python train.py --train_examples=195000 --norm="groupnorm" --blocks_per_level=3 --warmup_steps=400
Rows from block 5, named by matrix and row number. Rows with one number belong to one channel. Each number is 128 + 32 x the weight over the matrix's rms, rounded and kept within 0 to 255. All counts start at 0.
# convs0: first 3x3 conv (model.enc.1.2.convs.0.weight, 64x64x3x3, standardized in use), inputs 22-43, a 3x3 kernel for each
# convs1: second 3x3 conv (model.enc.1.2.convs.1.weight, 64x64x3x3, standardized in use, transposed), outputs 22-43, a 3x3 kernel for each
convs0.1 [172 142 129 144 200 159  61 134 160 159 121  79 183 150 126 124  98 137 180 202 181 150 127 118 131 133  80 148 148 118 118 198 130  51 127 126 107 152 157  96 117 137 131 142 142 124  68 116 152 160 100 105 177  72  91 108 157 148 167 181 128 144  99  92 128 114 137 159 103 102 113 110 131 142 119 178 134 105 185 174 134 128 113 133 112 167 159 140 179 152  92  97 142  90 125 171 126 138 120 145 159  90 142 141 138 147 115 143 132 112  96 158 187 164 127 113 137 131 126 132 114 122 133 155 184 137 158 117 113 137 105  77 128 121  84  91  81 138 125 148 147  99  96  81 108 121  70 113  71  58 161 119 123 125 132 110  89 125 122 141 178 155 162 148 131 204 179 143  88 104 117 161 143  52 120 161 187 159 126 105 132 161 166  73 105 163 156 210 144 156 122 107 153  78 122 124  96 161]
convs1.1 [106 138 120 130 185 151 122 168 131 167  88 141 180 120 110 157 123 122 128 137 168 163  95 115  69 101 119 130 135 136 158 193 197 144 173 183 124 138 159 117 112 113 105 102  95 155 142 155 110  74 103 113 109 135  97 108 118 141 128 113 161 184 115 140 148 142 113 162 150 120 134 143  78 134 148  80 103 143 137 153 165  96  87 145  88  80  52 136  98 118 145  88 121 143 101 129 126 109 106  66  64 110 120  93  93 109 146 172 138 133 145 198 160 165 151 126 166 116 132 146 135 131 130 132 130 117 133 145 125  66  70 116 122  99 116 143 120  82 140 114  97 146 117 157 111 106 113 118 110 133 122 119 160 170 179 130 191 174 160 133 170 194 135 116 141 140 125 155  40  68 110 109  83 153 109  70  97 177 103 115 152 143 132 146 160 149 157 192 158  68  65 108 107 105 126 106 131 124]
convs0.2 [109 168 140 125 181 169 179 168 133 149 142 157 133 141 134 158 151 122 116 117 135 128 143 112  97 141 104 120 120 107 161 146 120 142 128 145 152 178 157 193 191  58 147 126  98  94 107 127  89 143 126  85  88 130 155 109 109 142  94 139 133 134 148 173 173 130 132 116 125 117  96  92  98 111 107  91  78  63  59  60  54  57 198 139 115 203 185  84  86 143 160 142 152 114  76 132 113 137 153 123 127  92 154 169 168 141 128 150 108 104 105 141 135 140 171 153 164 151 155 154 147 100  80  94 128 174 155 141 114 177 109 131 130  93 128 145 134 152 115  67  92 155 104  91 160  88 124 108 123 113 151 167 106 129  45  67  79 130 118 190 163 165 166 132 123 154 114 114 130 125 151 167 145 185 154 152 135 159 138 148 171 137  83 104 143 138 159 199 162 123 129 125 112 121 127 131 132 103]
convs1.2 [ 95 107 119 138 132  99 150 164 128 105  87 120  75  63  94 102 130 140 147 193 145 181 150 147 105 104  99 121 119 101 129 134 110 139 143 144  72 106 111  62   8  69  93 131 143 117 136 149 137 170 173 141 141 141  78  85  83  55  95 100 131 102  74  95 114 129  98 143 132 129 125 118 145 145 189  95 118 157  80 103 144 165  92 120 109  83  89 186 198  84 175 169 153 149 135 155 131 108 147 157  87  84  96  82  83  96  93 120 133 139 172 198 180 180 153 151 120 130 102  92 140 113 126  89  95 120 129 131 110 123 122  98 146 127 120 110 125 134  92  69  82 160 101  81 121 114 104 103 126 119 115 143 133 127 148  84 141  90  57 134 119 121 130 123  93  94  98  99 131 140 133 140 119 150 107  80 138 108 136 178 120 151 136  86  96 131 115 106 116 164 175 133 144  97  50 105  90  71]
convs0.3 [168 171 181 147 122 189 152 110 194 122 109 133 162 150 152 150 161 167 117 101  82 144 157 153 163 156 138 131 141 122 125 154 159 128 129 167 181 202 147 123 158 165 123 182 158  79 110 153  87  98 107 128 104 118 144 165 174 107  89 121 106 107 108 139 125 134 102 109 122 104 104 101 167 128 130 158 122 141 123 125 106  75 132 181 120 116 127 123  72 116 119 150 155 121 167 131 151 113 120  94 109 122  87 134 157 166 119 144 135 152 136 142 117  98 141 111  81 131 132 125  92  87 113  78  99 104 123 115 117 133 137 127 135 117  73  67 110 155 104 129 165 114 148 161 153 142 149  68 163 122  76 123  95  99  90 100 102  87 109 128 155 105 149 149 174 134 120 192 147 150 195  73  36  68  75  61  97  35  48  72 121 112 108 118 129 116 156 179 178 171 105 109 137 121 120  93 110 110]
convs1.3 [ 93 107 164 104 139 156  70 112 106 119  78 105 128 104  97 115 143 175 147 159 142 173 145 113 168 135 124 132 113 160 193 153 166 156 129 154 146  96 133 145 102 142 200 179 155 205 201 161 158 195 187 123 106 150 124 177 220 116 160 176 128 109 115 140 108 115 127 137 143  90 155 194  89 124 189  69  87 148 116  97 108 147 130 151  95  88 145  69  41  67  60  71 115  60  60 120  87  84 107 186 141 156 151 139 122 144 189 218 124 100 101 146 119 121 161 129 104 175 167 151 142 109 174 130 130 179 133  90 102 132 125 120 154 166 155 108  75 111 120  75  76 153 143 153 136 106 109 157 141 130 148 132 152 132 123 138 120 135 138 120 141 165  61  80  85  90 128  93 170 173 149 140 105 102 124  90  93 148 178 182  78 101 119  64  91 135 138 115 157 157 173 187 156 150 138 129 127 137]
convs0.4 [227 151 118 152  92 110 154 106 156 124 125 102 128 156  96 129 102 170 133 122  97 115 108 104  80  71 133 238 191 122 163 135  90 139 185 129 183  83 140  85  81 138 145  90 135 126 124 196 140 153 145 113 123 144 138 141 114 116 159 141 125 101 129 133 110 138 137 125 134 126 131 133 138 130 147 146 136 116 175 197 181 177  98  93 129 136 102 115  82  85 149 135 167 168 151  91 139 170 108  77  73  73 205 135  88 220 176 120 101 108 134 126 160 166 139 128 127 117 126  98 115  85  55 135 132 115  96  88 122  71  87 140 158 135 147  96 127 143 101 110 148 115  93 173  77 115 110 133  92  93 153  95  95 138 157 141 116 114 108 119 176 128 110  98 119 163 122 111 165 116 114 133 141 123 142 136 117 146 160 102  80 104 166  66  40 114  83  81 126 124 118 141 132  85 107 146 124 167]
convs1.4 [147 146 168 137 148 149 136 131 111 150  99  73 154 130 136  97 110 117 150 145 155 166 109 115 149 117 129 118 149 146 109 142 173 137 141 160 191 155 145 158 115 136 172 137 135 138 148 120 149 107 116 142 124 139 158 206 137  98 164 145 120 163 197 159 142 152 143 110 150 153 161 196 140 142 138 132 139 139 135 127 140 171 176 137 159 169 184 128 133 222  54  62 127 144 103 172 148 141 160 159 205 154 176 158 150 162 159 165 102 104 116  79 106 112  68  80 108 112  85 131 126 122 129 142 156 145 113  93 111  85  67 108  90  93 112 135 100 132 118 107 152 160 124 150 106 109 119  94 100 117  77  73 126 155 187 151 163 132 116 170 148 124 128 137 155 143 160 159 175 171 154 146 166 122  95 123 124 106  91  97 119 138 144 139 112  90 154 138  92 104 147 219 142 166 204 185 195 195]
convs0.5 [145 145 143  86 137  99  91 163 178 165 129 126 101 140 126 117 138 153 148 144 136 137 153 141 156 219 156 162 139 163 111 194 203 145 138 131  54 107 177 116 121 138 133 157 147 120 117 140 120 170 174 115 152 141 177 191 198  48  94 176  85  54 134 123 136 150  80  69 100 169 101 157 123 131 146 172 161 124 176 159 121 127  93  70  76  91 106 123 140 172 108 123  88 117  79 126 112  65 151  58 114 128  56  94 154  86 129 160 121  93 113 114  84  84 150 155 173 127 136 144 150  93 122 153 169 164  89 105 112 141 117 104 151 154  94 109 182 147 127 147 145 142 128 114  85 119 113 112  87 144 175 152 138 118 153 167 121 153 130  83 103  89 127 108 139 115 104  85  84 118 120 108  75 169 142 134 110  61  85 106 109 110 138 141 142 129 149 153 122 154 140 123 124  82  55 139 130  92]
convs1.5 [144 112 112 149 175 179 127 186 199 119 122  95 191 144  80 132 165 132  71 116  66  70  74  54 136  77  42  83 119 108 138 122  94 101 119 106 109 116  94 157 134 123 203 196 185 133 113 123 123  93  88  54  79 102 104  79  60 130 205 179  62 136 171  92 119 106 175 135  95 179 178 147 137 174 159  88 148 154 115 162 191  88 136 151 107 138 169 130 114 196 106  85  36 149 116  87 171 187 148 117 119 128  90 115 141  88 140 158 145 124 189 127  75  95 153 119 148  81  83 117  74  45  79 118  56  79 151 175 121  78  92  67  48  34  53 108 103 187  48  40  83  64  55 117 149 126 104 139 149 161 150 155 140 140 150 146 186 218 165 135 128 101 136 135 125  91 109 108 115 133 132 162 156 145 143 130 144  68  54 142 126 129 129 142 159 146  90 119  74 106 105 182  82 113 179 115 155 159]
convs0.6 [142 167 168 196 120 105 182 124 100 135 130 101 119  88 113  89 114 110 143 191 207  64 115  99 109  81 121 117 144 158 167 114 100  87 109 160 109 133 203  61  95 128  97  90 104 152 121 149 136 149 163 154 169 162 149 157 177 148 195 156 102 185 161 129 138  99 135 128 110 126 116 129 117 140 135 100 143 151 156 184 149 199 211 143 136 159 113  94  73 128 107  93  91 118 117 145 105 139 179 126 109 127 116 140 118  99 108 138 130 136 129 123 154 154 109 113 105  95  89 191 149 142 136 106 109 101 151 143 149 107 130 143 119  88 102  78 113 137 153 131 121 138 137 136 125 156 170 184 109 161  98 127 120 144 168 199  63 116 109  81 156 143 129 118 125 148 128 159 127 125 170 159  96 166 177 139 134 104 110 117 173 171 184 180 130 120 141 136 105 156 167 143 166 111 166 138 153 152]
convs1.6 [100 135 153 133 149 143 137 149 100 174 174 134 148 150 164 162 142  94 117 117  95 128 135 137  95 113 107 161 134 132 133 131 143 156 150 143 166 139 146 177 155 157 130 137 126 118 111 119 111 120 133  94 121 147 155 197 162  94 141 132 116 141  96 129 130 126 105 123 154 117 112 151 120 136 164 100 108 163 101 111 145 138 121 148  98  83 114  68 109 112 132 123 123 156 147 168 155 128 132 121 135  95 124 152 134 110  88  99  78  63  74 131 119 101 137 128 118 111  99 115 144 152 143 140 164 160 127 112 130 120  99 132 146 135 152  97 102 129  93 114 134 133 156 153 136 140 119 122 122 135 111 125 129 167 193 191 141 146 109 148 109  85 146 148 154 144 138 143 123 133 138 126 135 100 102 112 106 161 124  88 125 118  97 128 114 102 128 129 131 131 115 136 132 130 110 148 120  80]
convs0.7 [ 76 116 100 150 255 244 169 122 131 127 120 109  96 142 152 125 117 121 141 125 145 136 123 127  80  94 146 103  74  82  11 206 233  90 161 100 146 153 110 153 169 116 123 133 172 155 104 144 132 103 198 169 135 141  69  97 149 100 168 154 140 196 120 156 135 115 164 111  77 157 151 131 127 114 133 148 173 155 128 113 151 130 163 101  95  98 142  98 129 120 140 137 131 112 111 121 118 165 165  84  93 121 182 123  99 156 158  81 140 132 112 104 118 115 119 142 148 163 144 110  85 161 134  59  92 109  91 133 115 149 144 117 108 125 163 128  95 111 158  91 118 184 114 111 139 129 120 135  80 144 125  95 147 115 130 165  95 143  96 122 219  74  83 112 165 149 149 164 140 137 148 156 117 144  78 173 114 145 205 190 155 168 113 126 105  97  80 160 144 168 138 138 166 159 151 148 129 148]
convs1.7 [121 128 183 101 124 146  92 152 125 122 120 117 154 121 140 138 124 125 163 164 118 117 112 101 135 123 117 131 131 141 186 172 147 127 122 140 180 158 111 141 127 119 109  85  90 149 124 142 129  79 122 127 102 129 119 129 122 141 135 130 135 135 117 107  89  95 123 104 125 111 116 120 137 132 145  94 112 136 114  96 124 187 108  76 139 101  71 135 136  90 137 106 105 131  98 112 139 115 154 139 111 149 122  87 127 124 152 120 122 106 120 109 104 117 144 138 141 120 126 108 134 144 129 113 135 120  97  85  99 106 101 129 149 132 133 160  71 131 117  74 106 115 109 101  94  95 101 122 130 128 139 167 127 175 224 138 139 176 119 177 152 142 125 107 142 137 144 197 127 114 159 150 127 149 158 108 106 136 127 147 131 143 137 110 104 122 133 107 110 133  89 106 132 125 142 136 144  91]
convs0.8 [105 140  93 136 151 119 131 184 171  78 136 117  73 148 124 107 118 118 141 167  96 132 116  98 114 101  80 203 165 146 178 172 135 124 125  85 134 150 177 139 112 146 142 135 142 177 140 102 125 137 149 102  90 115 171 137 147 113 111  78 113 112 114 139 144 130 151 124  88 168 123 130 128 145 146 137 126 153 136 168 177 137  94 118 129 116 117  91 117 102 135 115 128 114  97  76 157 135  82 123 124 147  88 142 133 138 140  87 162 138 137 119 102 124 130 153 172 112 120 130 110 123 151 121 108 141 125 108  88 119 128 121  60 114  83 121 157  99  97 118 113 110 129 137 126 127  81  83  90 124  83  95  83 165 175 162 156 190 117 116 177 146 133 135 133  94 138 159 124 146 165 115  75 117 158 105  99 100 187 146  83  95 113 115 156 176  71 106 125 144 154 145 134 125 148 151 131 157]
convs1.8 [154 159 146 173 172 120 162 126  94 160 130 133 159 110 108 143 174 170 157 174 150 163 101 103 143 102 129 106 136 132 109 122 123 111 119 104 167 166 166 140 141 135 164 157 149 168 180 174 212 204 186 156 166 190 120 171 143 147 165 155 169 138 143 106 110 155 103 121 129 120 119 125 133 159 143 132 122 140 133 117 122 154 128  64 130 174 158 126 152 136 126 179 187 127 169 240 134 160 181 129  95 128 108  87 139 173 171 200 123 122 130 149 156 141 130 117 143 154 134 130 194 190 135 190 164 123 115  89  94 100  97 110 123 140 172 107 115 132 129 140 132 162 195 117 127 133 176 108 123 214 125 138 193 110 137 119 156 168 124 142 155  99 127 143 148 118 138 164 186 188 153 116 160 195  91  99  98 116  56  62 155 135 131 162 138  98 133 131  73 143 142  91 144 148  92 149 169 116]
convs0.9 [139 195 136 145 130 146 105 111 134 123 112  91 101  95  97 200 121 101 113 172 154 101 108  94 117 124  92 116 125 131  96  99  77 157 138 107 132 147 159  44  73 155 109  97 117 143 124 149 142 123 115 156 185 162  64  95 131  95 124 156 164 208 205 110 109 124  98  94 122 115 130 114 112 143 152 126 134 150 132 137 145 180 157  96 117 143  63 133  71  63  73  87 128  97 110 106  93 134 139  94 125 187 173 148 101 143 130  82 130 146 100 169 192 131 139 151 106 100 136 112 162 130 109 157 172 133  89 132 146  89 137 114 130 123  96  88 110 165 134 111 140 135  76  90 101 145 102 142  99  98 155 159 149  10  19  55 106 119  96 143 189 172 146 175 135 110 129 151 119 120 132 102  93  99 116 122 184 111 128 188  93 113 120 108 136 136 174 155 134 102 127 132 136 124  92 105  87 118]
convs1.9 [ 51  79 148 145 136 126 137 127  72  68  87 133 100  95 108 132 124 116 121 120 139 131 125  99 133  93  92  36  76  98 106 121 110 147 124 112 110  74  82  97  96 119 133 114 128  98  82 127 126 113 157 148 157 168 153 117  86 114  87  81 122 117 107 119 122 133 131 110 114 138 150 171 108 108 141 100  75 120 127 122 145 129  98  75  90 101 117 103 151 150 139 120  88 150 146 135  61 107 128 121 165 153 101 120 163 129  89 119 123 134 124 144 153 121 123 168 144 120 139 135 147 138 102 119 111 103 149 117  93 106 135 178 135 182 168 141 142 189  79 102 145  75  99 148  77  82  78  51  64  76 120 121  92  89 154 101 100 120  77 158 131 119 122 127 130  98  89  89 105  81 103 158 110  82 134 110  92 158 138 127 201 166 150 105 110 118  88 127 153  78  84 116 132 151 156 200 181 142]
convs0.10 [146 138 133 127 125 130 105 164 167 107 155 161  63  82  89 129 128  85 136 159 137 149 119 125 150 162 144 169 110 174 170 127 116 115 171 120 120 160 182 138 105 119 105  90 142  96 114 130 145 151 143 106 144 187 162 168 133 119  96 111 121 121 171 136  97 108 156 124 152 110 125 153 149 112 143 156 152 133 166 159 185 126 172 115  92 115 140  66  75 124 159 158 135  96  96  93  69  98 159  97 159 134 178 127  79  60  80 114 153 143 158 121 117 146 125 128 148 137  94 118 138 179 122 149 127 143 152 142 107 132  96 128  63  20  45 139 113 111  92  62  89 116 109  85  82  70 143 170 115  99  90  92 103  84  97 117  49  62 115 135 124 102 153 154 128 126 130 149 141 120 107 179 171 120 159 164 129  60 100  65 138 126 206 138 152 157 104  56 131 125 132 146 119 126 116 139 108  88]
convs1.10 [110 167 187 134 150 147 133 139 113 183 182 152 160 137 148 133  93  99 127 108 115 131 121 122 111  81 104 154 162 165 172 178 171 160 183 186 146 139 132 126 123 136 149 113 137 100 105 128 115 119 152 124 119 140 143 132 130 143 156 167 140 165 149 171 163 155 109 128 155 113 106 122 158 175 175 145 178 191 194 219 214 137 131 145 137 103 104  88 100 112 130 142 131 142 118 153 155 124 152 141 122  76 153 173 160 122 110 142 145 111 125 162 158 151 141 145 152 148 122 138 166 168 157 152 129 162 145 130 135 132 127 143 117 116 116 140 124 124 156 138 142 170 145 129 173 143 114 172 155 155 112 122 133 179 155 135 152 135 125 140 146 136 147 130 112 149 156 149  93  86 123 109  88 101 133 114 118 147 117 130 113 109 109 124 126 125 157 168 141 132  93 111 150 109 129 135 128 138]
convs0.11 [145 144 118 110 116 119 150 146  93 100 110  95 159 143  99  80  77  89 136 144 136 155 144 130 109 116 142 156 130 143 154 136 156 154 136 150  93 124 122 138 134 185 131 157 138 148 161 139 139 166 154 126 163 147 133  93 158 120 124 207 147 126 154 154 130 149 136 142 101 141 138 120 153 148 111 138 130 133 128 148 159 148 149 107 154 140 151 157 168 182 100 144 200 124 132 164 190 138  86 157 159 148 100  90 120  33  63 130 169 148 144 147 143 151 138 125 123 178 180 146 143 152 166 126  74 122 109  96 120 142 117 125 138 127 133 155 135 124 125 106 110 117 125 124 149 104 131 148 106 156  77  75 115 108 144 148 119 158 189 106  73 108 125 107 133 112  94 103 123 100  94  51  73 130 150 115 105 128  98  70 172 187 134 180 136  99 125  75  95 135 151 134 107 121  76 136 163  85]
convs1.11 [125 135  83 106 161  96 156 170 122 115 109  88 139 113 190 138 151 168 145 128 160 169 132 110 128  53  84  88 126 124  87 121 130  87  86  90 115 135 146 119 110 114 176 204 152 102  86  82  91 121 146  68 141 126 137 189 173 177 182 146 144 121  61 148 133 149 130 172 178 118 136 122 108 157 179 105 146 190 122 106 108  99 137 218 134 148 206 134 125 181 122 106  92  95 140  98 109 102  83 113  87  74 147  98  36 150 125  97 171 164 162 120  44  69 105  37  86  85  68 113 135 119 150 157 152 177 109  98 111 125 107  74 108 116 126 108 117  98  90  73 102  89 133 201 146 118 115 125 110  97 124  95 104 136 109 122  76 112  48  93  87  32 135 161 122 118 115  96 186 182 156 134 170 194 108  63 161 216 117  65 130 146  82 139 109 100  80  79 122 131 125 137  78  83 135 119 102  96]
convs0.12 [139 140  93  84 150 142 126 165 197 144 190 136 101 118 173 144 131 134 143 140 161 164 131 124 140 149 167 152 168 120 124 168 125  86  31  52 155 113  66 172 154 129 143 162 148  83 142 204 111  79  97 138  85  65 113 140 159 115  75 145 158  52  67 143 104 128 124 133 104 146 148 121 117 110 140 124 158 150 134  97 114 176 152 141 174 117 129 122 121 171 134 106  91 138 102 132 163 119 128 123 111 111 134 140  63  98  97  49 128 145 152 142 113 156 157 103 117 110 109 194 152  73 128 205 144 129 155 109 130 147 142 169 172 115 142 109 119 122 104 150 130 119 120  99 168 154 134 163 118 123 164 121 107  85 181 160  65 131 148 207  36  22 125 132 123 165 138 132 117 133 157 144 149  77 162 177 102  34 249 150 132 148 117 169 184  52  86 162  70 139 152 112 129 163 182 139 106 111]
convs1.12 [ 86 102 155 102 146 108 120 151 110  82  40  54 164  38  70 158 116  79  75 114  84 102 108  61  91  75  91 102 140 110 126 116 141  89  98 127 144 149 158 151 176 117 146 168  73 113 137 121  83  90  98 133 134 126  82  86 172 157 153 132 134 156 108  85 133 102 105 112 111 109  87 133  91 111  92  86 127 111  94 140 126 129  44  87 127  68  90 127 110 114 118 140 146 136 118 130 135 141 159 167 108 151 136  79 116 179 130 131 121  89 100 101 132 117  72 139 177  77  99 122  94 119 171 108 148 146 154 188 136 101  89 104  96  89 121 177  92  86 157  79  94 100 108 111 122  93  63 120  71  97 122  81 142 100  96 114 125 110 111  52  93 141 125  98  86 115 154 160 119  75 121 145  98 133  57 155 147 105  62 124 151 117 137 163 106 123 137 158 120 129 138 152  79  92  79  66 110 113]
convs0.13 [ 91 108 169  88  91  85 150 140 138 173 111 106 177  82  84 140 123  99 176 146 133 133 109 161 156 109  92 135 130 155 163 105 137 220 176 142 133 149 111 130  96 153 147  95 125 102  93  96 143 150 127  76 128 188 109 121 107 114 102  98 126 163 106 129 120  88 153 166 163 140 125 121  98 107 108 173 165  91  86 147 151 158 154 112 171 176 202 163 151 142 160 144 122  88  89 165  74  56 123 114 119  94 214 166 145 141 166 122 115 143 146 130 141 154 133 120 132 129  71  68 162 181  93  76 136 129 118  92 111  77 113 190  84 122 144 131  89 110 128 151 134 165 164 114 168 126 150 162  71  82  61  74  81 117  42  32 125 169 124 126  72  45 130 117 127 159 128  91 146 136 169 150 137 173  78  84 137  50  79 107 135 114 115 157 207 180  98 121 160 143 106 172 156  89  80 143 121 129]
convs1.13 [ 94 105  97 130 136 127 125 133 162 139 170 135 110 125 125 109 100 146 173 168 148 144 160 129 118 112 123 126 146 179 156 185 172 152 160 156 152 141 136 127 106 114 174 146 134 137 138 122 146 158 175 106 132 175 116 141 141 136 120 137 119 111 137  95  74 112  59  36  63  97  90  96 213 156 137 183 157 159 172 145 150 155 137 184 151 147 132 100  63  96 109  94 115 141 122 123 177 137 137 133  82 107 121 126 137 129  84 141 121 130 126 184 138 131 143 127 128 149 145 106 124 157 135 149 139 152 116 109 140 114 135 157 131 155 165 178 130 113 134  93 110 148 137 140 120 130 119 113 115 118 108 121 106 105 126 114 114 113  89 147 142 118 126 129 153 139 143 142 134 118 102 125  69 125 151  84 110 173 120  95 132 133 112 141 132 130 148 146 140 152 124 121 163 111 124 198 178 145]
convs0.14 [184 228 191 163 161 181 112  60  80 137 159 104 122 147 144 102 113 102 109 124 140 119 147 133 108 129 133 169 146 137 153 127 137  76 104 106 137 116  98 136 120 131 150 121  85 111 127 106 126 121  91 118 155 176  79  53 104 123 151 179 146 182 187 141 124 129 143 156 128 158 148 116 143 145 127 157 137 140 127 132 155 133 125  84 157 128 126 139 102  85 124 105 118 123 100  98  85 116  87 148 150 130 119 168 160  96 113 140 128  78  66 138 132 121 156 174 145  97 118 123 111 135 179 132 145 132 140  77 121 141  99  99 128  94  70 146 130 126 133 128 132  96 100 121 129 112 118 138 161 133 116 132 137 141 166 139  47 131 161  74 136 149 127 136 128 126 154 161 107 103 112 167 169 169  69  75  85  80  49  74 140 112 114  96  79 127  34  59  83 134 159 145 142 164 122 107  89 103]
convs1.14 [ 90 111  96 127 128 127 161 122 122 128 158 148  81 121 116  83 100 124  86 148 169  82  92 115  76  51  94 110 117 161 215 193 142 160 159 163 146  73  95  37  32 151 159 188 237 178 188 165 151 178 162  89 158 154 122  80 116  45  65 151 106  80  87 169 131 151 143  81  89 163 236 218  93  99 141  99  87 116 147 152 114 111 155 135  34  75 183  87  50  76 136 147 152 118 128 145 106  84 115 149 188 166 127 154 212 145 155 194 144 139 150 132 129 135 122 138 140 202 183 145 149 126  94  74  35  75  96  99 105  75 118 137 131 179 187  85  98 120 116  85 124 132 129 113 122 123 153  92  96 135 149 144 143 143 122  84 162 142 103 144 119 119 128 144 106  73 116  56 102 132  98 161 137 113 110  58  73  88  69 119 156 107 111 107 101  91 114  82  77  93  68  98 114 117  97 168 136 127]
convs0.15 [152 176 143 185 196 166 132 179 145  88 146 156  68 108 140 103 137 166 131 104 149  85  98 174  92 126 151 105 104 134 154 124 139 162 165 119 123 177 182 149 190 168 138 149 107 193 198 144 106 168 113 115 155 167 146 139  71 132 115  62 122 116  93 107  99 148  93  97 138 105  98 125 142 166 147 113 127 140 112 101 126 118 165 110 134 181 101 119 143 149 114 147 129 148 139  89 183 170  74 165 159 105  57 152 117 153  98 132  93  81  85 156 116 109 182 131 124 109 138 129 119 105 122 214 178 146 137 144 129 182 112 129 156  93 136 101 132 151  93  91 120 102  75 122 166  84 118 121  91  88  93  61  89 152 123 126 136 165 115 111 168  89 165 147 125 164 157 162 158 138 162 176 147 151 132  95  93 199 122  96 139 110 104 163 179 108  86 175 127 131 173 172 133 161 147  87 103  54]
convs1.15 [111 170 130 132 205 183 157 178 173  96  93 108  85  61  93 124 120 142 170 135 146 213 113 110 171  95 102 111 133 117 121 169 138 140 163 174 146 117 136 117 100  70 142 135  93 178 145 117 165 161 133 154 109 135 138 125 124 138 133 117 173 146 123 125 126 162 151 146 176 184 157 172 130 112 134  74  50 120  91  83 109 166 167 159  94 128 138 134 173 111 162 116 138 156 126 130 141 125 147 146 133 138 160 157 185 123 154 149 103 144 197 156 171 191 160 143 143 171 186 152 143 114 138 130 114 127 152 108  90  97  93  98  94  76  82  93  44 110 112  42  97 109  92 125 118 107  95 111 157 128 117 168 165 146 200 113 123 168 149  87 142 172 128 148 139 111 100 136  97 113 151  73 127 156 104  79 138 162 100 125 125 149 102 131 169 139 122 137 121 150 156 105 163 139  91 124 141 134]
convs0.16 [118  75 110  69 143 177  72  96 145 140 115  80  67  95 108 127 113 173  66  96 147 107 171 168 130  83  85 150 152 161 113 136 173 131 130 138 106 193 110 126 223 193 168 192 111 114  83  83 124 100  61 127 145  96  95  87  77  74 110  83  82 113  98 105 131 102  99 139  79 125 132 102 149 149 161 165 152 136 119 117  96 167 157 162  70 121 147 120 114 119 106  80  94  81  85 118 100  79 103  50  52 172 125  91 137  72 115 110 187 124  71 185 151 114 144 140 103 139 119 109 118 131 136 131 157 107 105 118 124 130 169 102 224 162  68 124 106  97 122 113 140 125 140 131  80 144 113 184 185  85 176 192 164  99  73  84 111  73 124 151 121 154 114  99 111 105  96  98  98 134 156  83  55 108  62 109 132 138 151 164 183 150 120 173 177 102 154 113  80 128 124 133 161 132  97 129 114 136]
convs1.16 [154 144 170  94 135 144 110 159 107  89 160 177  92 145 150 131 136 181 173 183 169 174 199 127 197 222 184 125 142  97 106 122  78 126 120 101 159 122 153 113 110 149  96  98 164 138  89 102 163 128 137 157 177 165 135 150 153 172 143 150 187 117  97  75 115 129  98 127 152 137 165 155 149 116 109 115  96 106  61  77  90 172 168 142 163 139 152 157 165 150 115 137 153 140 117 142  93 136 148 110 105 132  76  98 121 110  96 151 100 113 112  99 116 100 159 156 150 109 122 122 134 184 168 132 188 168 103  84  80 128 101 110 128 112 111 186 135 116 159 146 146 137 114  82  99 135 163 111 121 126 126 111 119 122 124 141 105 139 156  89 127 128 134 148 154 149 156 146 142 133 156 127 156 134 100 136 151 113 129 136 171 133 140 119 103 110 115 122 108 153 146 128 183 212 163 168 118 125]
convs0.17 [143 169 162 138 165 169 141 159 147  88 154 178  89 119 112 169 166  87  96 126 141 128 170 134 107 118 123 123 121 148 144 120 114  89  84 107 164 122 158 138 191 151 102 134 128  83  86 123 110 129 171 158 173 147 142 140 195 121  83 167  99 145 162 141 108  84 166 166 116 117 108 134 129 168 149 122 125 136 143 127  90 137 141 132 147 174  82  92 103  99 128  91 138 112  95  63 116 118 124 105 160 171 107 170 115 203 169  79 140 154 137  91 130 124 131 107 127 109 111 119 133 132 114 142 153 117 185  98  74 178 134 104 152 121 156 137 188 117 148 165 122 111 104 112 201 172  58 180 218  91 109 155 128 117  98 150 125 135 135 127 165 139 161 156 118  92 143 175 144 146 125 117  71  99 101  71  94 131 164 109  98 145 205  82 183 191 137 177 151 146 121 173 150 133 159 171 155 156]
convs1.17 [123 139 127 139 157 136 113 139  96 138 103  74 162 180 133 144 140 135 157 129 110 151 109 100 159 155 130 167 185 190 117 125 145 122  83  89 177 187 122 197 152  63 133  67  81  79 126 117  85 111 121 121 154 133 145 164  99 176 185 102 146 131  99 145 137 142  88 116 134 109 108 151 107 129 114 142 110  98 133  92 119 134 115 130  90 118 140 124 168 146  93 116 154  95  95 185 124 121 175 108  83 115 131 135 128 132 167 141 197 155 118 143 124 117 141 157 140 134  91  87 144 125  97 152 170 135 118 114 142 120 114 136 130 123 109 132  99 122 137 115 146 136 126 118 138 145 168 151 149 183 134 145 148 163 120 138 160 125 147 147 154 147 156 125 144 169 120 147 124  90 117 160 175 139 172 121 119 122 111 123 113 119 134 126 125 136 112 123 134 151 108 121 108 114 120 115 127 140]
convs0.18 [ 96 101 142 136 150 129 147 135 114 154  90 100 105  98 153  95 137 132 153 148 150 152 161 108 121 126 113 146 133 118 128 160 129 193 192 135 135 170 133 159 151 138 144 128 145 142 100 159 114 151 150 116 140 149 140 158 141 148 160 134 146 142 118  89 119 117 114 124 136 110 124 121 156 145  99 119 152 166 126 147 138 160 103 109  86 146 113 157 117 130 171 187 123 178 106  96 148 111 134  36 109 191 101 210 179 209 234 143 171 136 137 144 128 146 117 127 140 155 128 121  98 114 145 118 129 118 101 110 133 152 166  80 125 125  70 113 108 164 111 121 126 122  99  59 119 122 105 143 110 120 118  85 104 240 114  73 105  57 135  42 165 131 102 101  89 166  90  93 127  93 102 152 129  66 176  89 101 163 129 188 156  88  80 111  76 179  51 147 194 139 110 116 152 119 138 117 152 154]
convs1.18 [ 87  88  56  93 105 114  43 118 108 156 120  98 166 122 137 114 120 144  77 122  77 113 137 117 112  92  93 124 129  99 102  96  58 115 103  83 157 113 138 117  61 116  54  87  80  76  73 113  66  68  94  66  92 133 116 106  71 131 136 102 103 148 136 127 127  99 123  86 107 148 116  88 160 166 156 114 131 152  80  83 125 137 173 138 105 151  99 179 153 112 141  91  92 159 130 102 119  90  83 123  59  52 109  72  79  65  65 119  92 130 109 123 128 122 110 116  98 195 119 119 182 108 102 110  78 119  94 109 163 128 180 163 142 123  98 160 192 167 224 145 152 204 149 169 129 152 187 117 164 170 198 178 113 227 172  95 171  96  81 157 116 101 155 154 143 101 162 149 120 127 130 168 121 107 185 129 151 183 192 200  69  70  67  13  37  48  57  66  63  53  89 105 142 114 168 175 110 143]